{"arch": "conformer", "model": "sound classifier", "dataset": "chords played on synthesised instruments", "train_examples": 52083, "noise_aug": 0.01, "time_shift_ms": 50, "n_mels": 64, "hop_length": 160, "input": "log_mel", "spec_augment": false, "win_length": 512, "targets": ["playing"], "num_classes": 4, "norm": "layernorm_no_bias", "activation": "quick_gelu", "mlp_ratio": 2, "head_dim": 32, "fused_qkv": false, "qk_norm": false, "layer_scale_init": 0.01, "inner_norm": false, "drop_path": 0.1, "subsampling": 2, "layers": 10, "width": 160, "positions": "learned", "kernel_size": 31, "loss": "cross_entropy", "init": "torch_default", "residual_init": "none", "optimizer": "adamw", "lr": 0.0029, "beta1": 0.9, "beta2": 0.999, "eps": 1e-06, "grad_clip": 5.0, "ema_decay": 0.995, "magnitude_pruning": 0.5, "steps": 4800, "batch_size": 128, "epochs": 11.8, "lr_schedule": "constant", "warmup_steps": 140, "weight_decay": 0.0}
Rows from block 6, named by matrix and row number. Rows with one number belong to one attention dimension. Each number is 128 + 32 x the weight over its row's rms, rounded and kept within 0 to 255. All counts start at 0. Numbers have three digits each. After the name is the row's rms in percent of the matrix's.
# q: attention query (model.blocks.6.attn.q.weight, 160x160), inputs 0-159
# k: attention key (model.blocks.6.attn.k.weight, 160x160), inputs 0-159
q.133 077:159128151128075139128128114203128185128128128084128128165005126154174128128084158122128161068128128153128128128075128128100128094061128160128128128128112128148128146128132128171099128128128098141212128049096109086128117179130190074128115128145128094128087075109160113084128130128120166103128128106104087128151128078128140122128090128128165128218128172098128128160128128128142163128128143128032171094092170111131128220128128128090128128128115128049183163087142179056130128128128128
k.133 070:095128128128128128124195128044128128093091084173115060128128128166045128087128128164128069099138150051128146128128095128148095128135128128079145129128184128126185128128159149128128128128128173059128066091146128184128128128128169128128128128169133114128128128204128128128079089128128147153128128114128128050171128137128111145173128128156046156074159128128128168128128056128128128179181108128099128190105128174050128128128128128128128128128176048193128128059087128128128192153171128
q.134 126:128162101128177093055175128128187104103128128166156187128128101099075101154193134128128128152128128112164171128128128128109128166146121128128180138128128128083120128208192128109135128128128190155061128215128102128128160128125128174155128128128064117128128128089131154186147189080128167128166185128097128079189181128128101128128159128164123107128128128225128128128110128151128141128078182128128128147128068128081128128134110128128128116128059128202099151189128128175164128128167036
k.134 145:128128104128081127082096163128128080165128112128128128128171111133161200197128089128090119136128115128091119154187134146111128128087155128180158128198099060184131140126109127085126084127128089128068224128128128094128163121166114128147128128103131128194102065089060097128190171192149128108113128106113128146128149128105131072066128128128110159128128072128180128128128192183128116100096192112202116079128128128128074128106182128128128162170128128092157089166128092170084151128079128
q.135 086:128186147128128128130116128199128105128128207128128185082181128169180113128090069110128128124138128081128076072128128128128103064128128128128154128128096188128128128156102128107172128128128128099242128128082128128074128128128103201128077128128192192101066128128117128128155128197096092128128128099128128173128128086210099128128111128138195128177168091180128126098128128128128128128128128109128128131206128147128091128128195128128128128020128128128128106082127158128128093128057128
k.135 093:160128142128128106128128128122128128126149128128178075186190128128128107164137154165128128128128047128128128128151128128128128102128171182191227175128128128121128128091128103128094151128128128099181128071128128164128128063128128054128044190128128091117128137149098105094128128128140128128211097068128128128177057128128128128128128100086192128128128167128128128174128090149128128126128128174181128136094087102128128072128128047128206128109128065093128195128117084169128222128128167
q.136 097:092168114128158128078153080151191100128128173128128171094128131091126094128138113068128056128128081072128060128080102076066092147164114092128128128087128128077128128194112128091174128163058154162182173185128081166101128128128098178085128128120128128128128180128146077128073128084135128128128190130105128166128147128159117128098198109128128151065128066183128128082066128083128073128128128123174128193128128128074128128177128106128128128128121196150128128128186119096128112128086128
k.136 097:128162088128061128128051128154128128080152116128128156173128092190201128150091128175166177161128128128128101128190160128128128113080128128128142126164082093128128128130128126101088128093153080128128166131128146128123169067085128040167206128028146111139062110128064106128154128128128197033128105103166171144128080128135134128128128178128175128137181128128224088145140128173128128128086144177167096077128128090128128128121140160128176128128135128128128128128093128167128128128128163
q.137 118:128128128128093128137128078074087128128153128121128079128128056180128141094105126128153130128120119128128191182128128061128128128153128128094092080135128128128160128046148124142055128049151093078128128128178086193128113069090128060128166128128144119128128128163114128150097092128154159089100128128128096128099057188100128128171072139128038097117128173096128135151122075111128128128128098135101136124128068128151128150128109128163128128120131114125061148128073085128109128172197250
k.137 144:107128147181189128128150113115128089128079128074128170113086128123161128055128102061128128128092128091128128128110122068128128173128128085076128082070128133128057122200074157155128121135105187128154128167128128110081128149128092143128144128175210128074176128120128128128083148128101094159128155152131086128074128161119107128128161091128122128071128115180059128054074128057162087128128074084090151181118166128128174183188128128128038112128128128135128128159128128080128128128128158
q.138 068:163128161128054128217128128070128128128148128128128078128024128113128128128128160128128182116128172146128128128105135128100153128097128128128109072128128058153128128128163128210066128128128128103093093098128128072166159128065203083128110166128128128128128128128139163128118106128188128122128071193128128103128101128060159128180102065128128128194079128045128128166128092104128128128185162156109154106050156128190128128128128088128128199165170075071142135128131128128128128128128128
k.138 074:128128128128152128152181059087111147128128128149128128128128128128128128072128128113128062128128226102128157128064128128151128146128128085064128114064165151159128109133128128128128128128128128104128072128128128128128069179128145222077128128186128170128187128128128128128064059128128128178076140137146128094128128128166128182145128147171055128063128107070128201120139170107128128162185059070081156157128128141128126182128128128128040128128174083164128128128128128058128067128128128
q.139 102:128158098128179074033128128128128099080128128167128182128128128150079106128173128053128128163126121099182168151128128121128106179139079088128183105119128128065128128128168128090133128128128164128128128210128071179120168128099107128128199128111092128128128124128134128165128128052128162128128128144090098128128154166154109128150124128170099092150128128242128034128128120128128134128128128128128141164128046128128128128128125128128123084128059128232046128128128128128128136173199109
k.139 106:145105128128103145102128128128128069150110128113118163150149123128226173191122068113086128177128109128109128128196128127076128128128128128180173121189097037139084128178080128128128100128128101128128227128128114057128152114160102128177128129128172128173112103109050104106196186162128113099128128117128128133085151128079128090066128128128128147128095081116166128077128174128128128092106182128186128097128128128128128128128154128164128146182128183095128128198128076162098155128078185
q.140 112:113128128163202128072190144181183099128128159128128128122237179128079128145148128128096089128128114114128128128128164128097113128128152105128148128128080128110105166194118128092172140155126162147176172161128135128109128182128096207128150147128094128128109183097111084128128128128125118165169188101091128128154214096128128128074173140128224134128128128196141128074128128128181090128128128109142128193128128184128128104159128128114128128128111128165177128142200128128128128128078016
k.140 139:177128095128080131118070160158128128158157157128128128128168128149128128194128111182128128128158094128115102128198132181114128074086157128207174155206081128128128128069128107082128142118163077111128188101128128146128168110128128085154141135069128128210085128128079128128200164128128164074128105093128188137128128128128135086096078163128128128128128128101197095128178128192128128128091193128190090077128128086134071076100128128128197128105128113093128128128102108169107169128072128